config.toml
codebook_size = 512
beta1 = 0.9
warmup_steps = 730
Rows from block 11 of the encoder of a small image VQ-VAE, named by matrix and row number. Rows with one number within an expert belong to one neuron, the router's apart. Each number is 500 + 25 x the weight over its row's rms, rounded and kept within 0 to 999. All counts start at 0. Numbers have three digits each.
Before each expert's rows are labels from the 100 images, of 14976, where the router gives the expert most weight on average: "top examples" is what is common among them. Only what is clearly more common there than usual is listed. The data: abstract colour fields from 500 small random pattern networks. In brackets: how many of the 100.
# router: router (encoder.blocks.11.mlp.router.weight, 16x192), inputs 144-191
# up: expert up (encoder.blocks.11.mlp.up, 16x48x192), inputs 144-191
# down: expert down (encoder.blocks.11.mlp.down, 16x192x48, transposed), outputs 144-191

# expert 1
top examples: mostly green (99); smooth (61)
router.1:500483501476531480500496507477523505511546467488462492518498527508502522497526521493491503522466455495500479493491470559499486512529483557522495
up.0:539504515490506468505520507527498462486496518537513527423533495492461492526515478541494506496578510533507469522485503493478457474466492496470543
down.0:474508458486516536500483489472505534480499485472513457538578506531515492483503509476538521508453455473528539511499503503525543533499516510509473
up.1:474500457474514509519531473540540493514450547542433505482480528483514528522486505503493547498506527489527486499503456440464518512492485507498479
down.1:497466505471472468479517500494492515522548498490530504464508522488462477513490479503495474505505435527488482487531490557509443481504507542529486
up.2:502506551510509535537505505490514490449506473487448486508545473484511546503532501514520544504517510517494493504446489503483509493548530519515459
down.2:496508482500490485484474498496488481543441513504465530498461513485516499506474501501489511479470530486515524476533548427520515518502507503496522
up.3:511516555515502562535502491511546545484514490496479482512493489507504515515508474528507518493515506506489492512470491508499500501532560510503463
down.3:490519568498504519504516496504508563499550461507520445540502504521507494507518492487470500511472511500474498529463476528503498499501507517517476
up.4:506510579496484461523498497543516434510526508498514497496483472492478455524509467525500486514516499524488473487470502518521470499498507525484494
down.4:483483541458523468479518503509498503519567486507511479514519524521499480516526486482453497543464488505476490512486483536520479519499459529513510
up.5:480511462510488501529472495511478428534497458481505505511492472491515487501504575470518523503490492461530531519498492504523565531505511468501526
down.5:473486452504506529524494502473524497507501490466506501504521504572525508508511505481532525504502480470531529488490514499506532568499499513493493
up.6:506490481502499511510514524481510500465430518491484541444528513490485474516483487515508512481502508512505483480526527464433506489506500525509472
down.6:530547512510491499500484504515483501500464524514491512496489486471499491512479502519489503477500558504504501502506529452525510469500516478464532
up.7:475522473503512480511480492452504431532495456470491495511494508524513525526518517492494533504487495499527542519489550500515451539469476475514558
down.7:508498475517512495527503520503518415508479488495498533484468497521524515514514509504511518489530510485506508498494518479502493545494499495481548
up.8:488535507525528498459493503502519491532498470491494473536468477488523502450508507500481500492491502479467549516475537499533536551475478443470527
down.8:510504472524469490478491480516491474543486527521529513476513476484474478487478489528558488471535518530502503497505517477494482510497495484478513
up.9:497487480486491511515506517499494481474445530511470554439540529484479478522465499511511527483512511489526499484534512466494536494513515510499498
down.9:518554520525503502503491495507497512497477495497494479524485462482503497494509503515496502480487547504487499527458508462510492473499505475478507
up.10:480512533514462486510495500504548470483500509495499495487480501456453510494476463533504473511507517530520538508510554487543459483530584519503508
down.10:509471502485486472480500514511486491531559514537535519455534516504470473525496471508487483501528442526503481488510501547463474469495447535495493
up.11:507513472501459500493493483537489510522481523525539524498532496502448468489459511492509449505492499480502496498510488479501508505469509456462554
down.11:489507513503537535541512515480538467474512458485454481517469499524549543518531514493492548502499496472498516509454498527492542540502519506520460
up.12:505508551505499558552498505480520528445509470490498480517556474490520534500531502519524527502504504513493493505446486508481507497570550525525444
down.12:495509487498496487491481500500494474532449508508458527502455516482511496516484499501493518488477539487511521475524541433523518520502512512496526
up.13:503477479491507511517516527497530495450456519500447551436504518494470500537490495513500517488511506507508484479521502478416488473518494528512469
down.13:524554522505493496496487498514479523492473521503495504510483486470500494502484497512470496481482563505503500504501521454532507459498506479469527

# expert 12
top examples: dark (99); smooth (45); mostly blue (39)
router.12:501507550493522532527535517514536482518535462509482484482487508515485537532525477524474523524543524518480468519460504535507483516535551541494501
up.0:521492505494487446547484495552485422528508538475538531447500507481459475526500511505497454495520483488512501511525564506478439480488444501477601
down.0:504549533522512500501494496508516498517500501530496502534508486519508516481524496494477503510495536505484503508466507493471501500499468472486537
up.1:492460512483521440491493504456491504499478537504484538461519524516481510498488514489501473489475536510481473511535480442482478508466448503529465
down.1:502491471494471493487486487508478486518518537499501509469539494490481479503488493506529470505515462533515488482514500540489512475504496540471489
up.2:497514504529513514501486518511512453506462485491452503527480471483541565486496511505491554484506544504482520508483523418535514522514521413503486
down.2:505479458498511480491477505485494524493511499489487522497465522507510497475492500487473491494450445495498501481548502534498493504504460507508511
up.3:511507513515462465521485490523491464543505520502529490471488530517494503536506495504474494482542508494509521522504564495509463516441440462460587
down.3:502517510500507460497504495521503442536506517522506513505485485521481494502529496502479487517517494517486478507482481507492460513497437481470591
up.4:497480459489476532504492511540495505531449516517511481495455518484488479525446496484479481498501516473471503494519485440457535483493512502458507
down.4:484521567495492486490518476496498533520562500478529463559457495509469486474523493479481459516480473507486496504467469543517461447500501509503501
up.5:505522504548501547507482517492499489468461459463482506537541458481520550471515524497519543487500524481513534493484534466488546493509486447484503
down.5:514503459524517496493467497480501541479495476475487498520423508503521508447496505476482503469437460473502526512530510495503501489500469475512480
up.6:491486502479502490491504505475487493434507527470460501501563528509487484494510513486517488517487480495504484495505492514518547489537507526504477
down.6:496490436501492497490474498479485527472448503476521510499545516497500495473480509476516486475463466479515521501536503469501508468499475455518488
up.7:492476508490502489459497496479477544465455491496460511502503475488496514460501501486500510512470538508471471486507475460502538507536509547521455
down.7:503504535495482537515522501486508556498516508515501506492463512482507508542495492505473493490517505512493492480490485526469523459501563559517423
up.8:503471482463473482502495500550480418526467522486513510443488499482481503515494532525477509485539515513510522489520509467481460511498481490485551
down.8:500549535506505503503517490504510533498532513510508512549434528523535491445510485474462476518474505500492500490506505546486520488508496501493507
up.9:478485498478474478488473490501479469514496542486490536480595515474506483482505516489524478500507502504538531500529520503451544492456429497487511
down.9:499510442507494494469462491499473516510460533496521524507539502498496486457482500465531475487473501498524518491537526456490530486498436457486516
up.10:529503504521490526478485495454503494454484461469415490538497492488466575469495506513555504495489500499499484511476486502493503498509530513519466
down.10:500495463505518498504487517515485533507498522505520509484456499506544495519474485493470506498490494496512498499544508414500504508500458465489495
up.11:475513500510455534493493478524488527534507514508559505507503475507487443503498481499529498476504492486486519506502504513464532509467513489493448
down.11:492515593504483512496525487507510509530560499481512462511474485493481501496509502504497494511544513505487498507465483533498491462497558527505457
up.12:528517510514507477527493489538520479520488526537464485483473522525495558547492502522470486486513522507505492522503534474504475516451463494464571
down.12:508516536500519476517523512522517435512502509535499506510455488535506507536528496510453495514535516514478472513466482505491477525500469492479573
up.13:526500513498522462488489489501499534492437521505452489517510484495524507494508491518496484518465545552486491494505508433537490527505493566509505
down.13:503495543487506516538531517499525446503518506531482525475462510502520517568510495517473513506548507518489472488474481541462505508502529560507481

# expert 3
top examples: smooth (57); bright (47); mostly blue (32)
router.3:485528481520518498506473491487511511480486469467484470549482473507494524472521545477517500508451489466508521514466492492513504471501483461483515
up.0:473476469490466521529494501485504495535546488492506501490501496543503473518486530491527514515491435486514502488511443560486533535525534498514484
down.0:475494476508522523520480513463516531492505470427484493544458510532553519484515510460516531503459462467523529495487511516501544546498494494523465
up.1:505501530493538455513494505517510468493511526502464521506557539493529557497511483503493526495511510501519466503483478502417465501466463485487533
down.1:535510475487514473500502528494484481489494517535534531483474509544508490516496484475428480489511493514489484500525509483493488475496430540485531
up.2:488489500485487472503505498496550502491493499498492495484465503501461509522482488542495485503523507504517498507516504500542433455545588526525500
down.2:498539469525489497473486469509483540522498504501547470538510473502458468453499493492536476478496494502496500518483502477515474469495488440481522
up.3:511497475488496451487497472508483480535489529506511524479514517511513493497490489505460464494502461527493495479537512495458444501471462499503520
down.3:515486466514479466472460490499479488520497522470539515500568488494469481435492487487545464487474474511518497487507520501492474491495437472488515
up.4:509501555521512546501505496516536533438522475526472481497440497503485536495512499527494534491514515497468500533485494515451481488507511514513461
down.4:511511519508513520512497511501500473476508483535521504499599504491486482530496489499508509488515538493488504508473509496489517469498505511498464
up.5:483494565473492504531516504491513502505542505495495503486511531503504465516496496510518500500518466515518492505502500553502509528525534602518465
down.5:504537469534502522484481496504496508501440494507510515510468483484510500479473508495523520459496562479499532516503534433507526513497496455486502
up.6:498506472501484503494482499497457470491461543508514535471524502496489480508453512498499483478518548503528511489563518468511547488483497498481507
down.6:483525560516503502510515483502513503497531463470498465545418488502491501488537499498476507512506498500486488526455470520484483494499490494501491
up.7:503497608510515543525498502491514520447560478504492472515493481526485483505527501517531541507509507517497482526463493534495504498500508504498490
down.7:488539512497525499503506497492504520504512479497523462546565514535498480503511491481474486499486496485475502539470488499536511489497495490504504
up.8:502518488508507536535514483520524537487470490498465486524457474486563550471516548489505527497479522487491523497483480477464529499537514468504505
down.8:490477520486513500515551536501513484501499503536492528459465530521517508577504495558493505509532516509490480472502474508486494529500515556506494
up.9:479493470470493511522487508505522480541525498486464516482496518531492492552489524509502529500509445486529508480518481539457519530505500491491539
down.9:502499466499509513529479524469503487489500487434507515522467508541533515518513503462494515496496462474532516493494512517502544520497490521511496
up.10:516498547510498482527538499533513479491527491529501515461502514481478480503518466520538526480545499536483451494496505524466452499483504537523459
down.10:485536477515511541511487493477506567484469490477493475557488491554517515487494514462511512499476511464521527508496500465529559519498523486495529
up.11:502503514485498493551478487536477501472505523509465510516476497500534545504505530489505526479495519492527521500497517498454516463514495468491521
down.11:476492493493505503517516520473501507508481518503501521471489527586518504554499497504506503526515504505526496469516488500506528547497492592491527
up.12:493498547504485542502522483500495530481519524512499484498507501497494469497496470526533487499510518535497496497500497509513537501528579534506448
down.12:502500441502514487506472510481504470498472488479492521524475500526512505481510508467514518499487475480529514495500512487495497520497446465492550
up.13:512511482501508465497489485509468518523484568531498525498474518469508507470501512496495454489489500505508525479539519490511510464494484489495550
down.13:535490522478485486495531520513483520506513522538528514477502518511492490560474485510372468498539499512495469491513504510521500491503517549493521

# expert 4
top examples: smooth (42); mostly red (34)
router.4:497484489482477529499496517484493528448508529512493532455604523479480491518464501521515485479505479514501497489545483521459530470550540533533460
up.0:503523487558477497489493490497488471557468518499555512512466460486505485483486490502521494474505522505518520503486529473511492539447481394476515
down.0:504556491539478483468479465506480486502481504487516475538529459477480484431501496497539479485494503505498520513484520473505473461500461413478500
up.1:502514558488515509517519504533525481528536496525469484517452509494523556519532513509463510516511483478496480503479491532497505494516503500486502
down.1:518463444494481483474468500489483514505466527512516551463530523463487488481463497497519491469485484504519516469559519482488492477498479500508492
up.2:486542458528555541496508501524502542486387470530470498492494546497485525468511488528490564503506504481521527516509519456491509502492479516485487
down.2:515477482523497508499505496485517530512478475509511513490444508485512493510512493515525514473493520507481495495493496487446463519497489523520446
up.3:481511526466515475464532509516500526546538521490490496511444494526461517517537511500445494500510488482481493487488483520503472504473489476486622
down.3:508453492482459493478487498491487591511503518518546505483578533486453468522468487497504464485492464505503490482546490506527486464505526523498537
up.4:519507534507473548534509505534522493515485523520481508477373489501534513519478492516494519490546561524486484498494518472485536511509555508466482
down.4:506486494494525487516496499494510503497499485496456486552419507546532526465523508481466518511487478471490503488485502507513492502502456479486526
up.5:485504485509526443499480489488476469543510492490525461543509498518528493488514528497485446520477485484507522522465496510552493489469458490469562
down.5:473519501486511489490493481491493533500503488450509455573511491551489497458528509459514489535466486490508507515473481494546505510497460479493547
up.6:463495553463458490515504480474473466513524554497511518517488492512495501515481554516484484507504492461544488505510493522531564505511514492487552
down.6:538486473527495500505505525513515474503444492546516543451498504466495505527493495520486506452541516502481488495508512448474465494494504449500524
up.7:509507543528503536517511496514530510493480521520437511493382479512521541493483494511502520497536577507499463511495524464516540504494554501460503
down.7:513508493516497507505478484496503525491485486487463489535435495483520525445493510494490512476494494468490534491505528491511498470500503448493480
up.8:499506476522477536466487508525501461606492495513512489505427470472467509522496510497479505483540496492505529521489485499563532487481528439481506
down.8:498511523517479469483496469501486496517482508469539456545493480504468479453510494498528462504500552522499497523491503458558460470499491467477536
up.9:487522478515492461507507477521507507505527497448570486502508519499497435509523458518541485494493480555500510500479495515493485472463504492506487
down.9:481444521459494518496513507495503592475501524529489511502491520541489513543500503488469495532499500511508482490524471506476555487498469563504503
up.10:495522479563494466489482496499498447562456503494530516500468476479487481500499489511526500477511514489512502500493531467497480542445459424472554
down.10:510559482538478488485480476511484475499457507497526485522537461486478489456493497496543480481515511493503515513485532445524476465500493414475545
up.11:510491460505512511495479503503510490479420533517434545470509502490484518499476495513524535490515522499531512480538507444476526495523513497505502
down.11:497517544502515506508524499501503489511511473515497450542451490546501496517544496508478503519508533503493490518435486500497489521501489518487509
up.12:517496470518499480498466509473491465462374516493446499502532487472522521479481521481512501521509505486499524502508546444512519499528494510500521
down.12:516471460473519516520497516482511498494473512526472542479433525530537516536493505503486524501496497485530507464523507485489522529500491546501505
up.13:478516468480500526450530509530495448537518490546508494513494505487452509517497509504467505490532476459476501531472446524512543490474463455480512
down.13:513474533515472467493499488515486479513460524491538493472519487481472488507507491527516455503536564535495478508507523449526449480496515497483521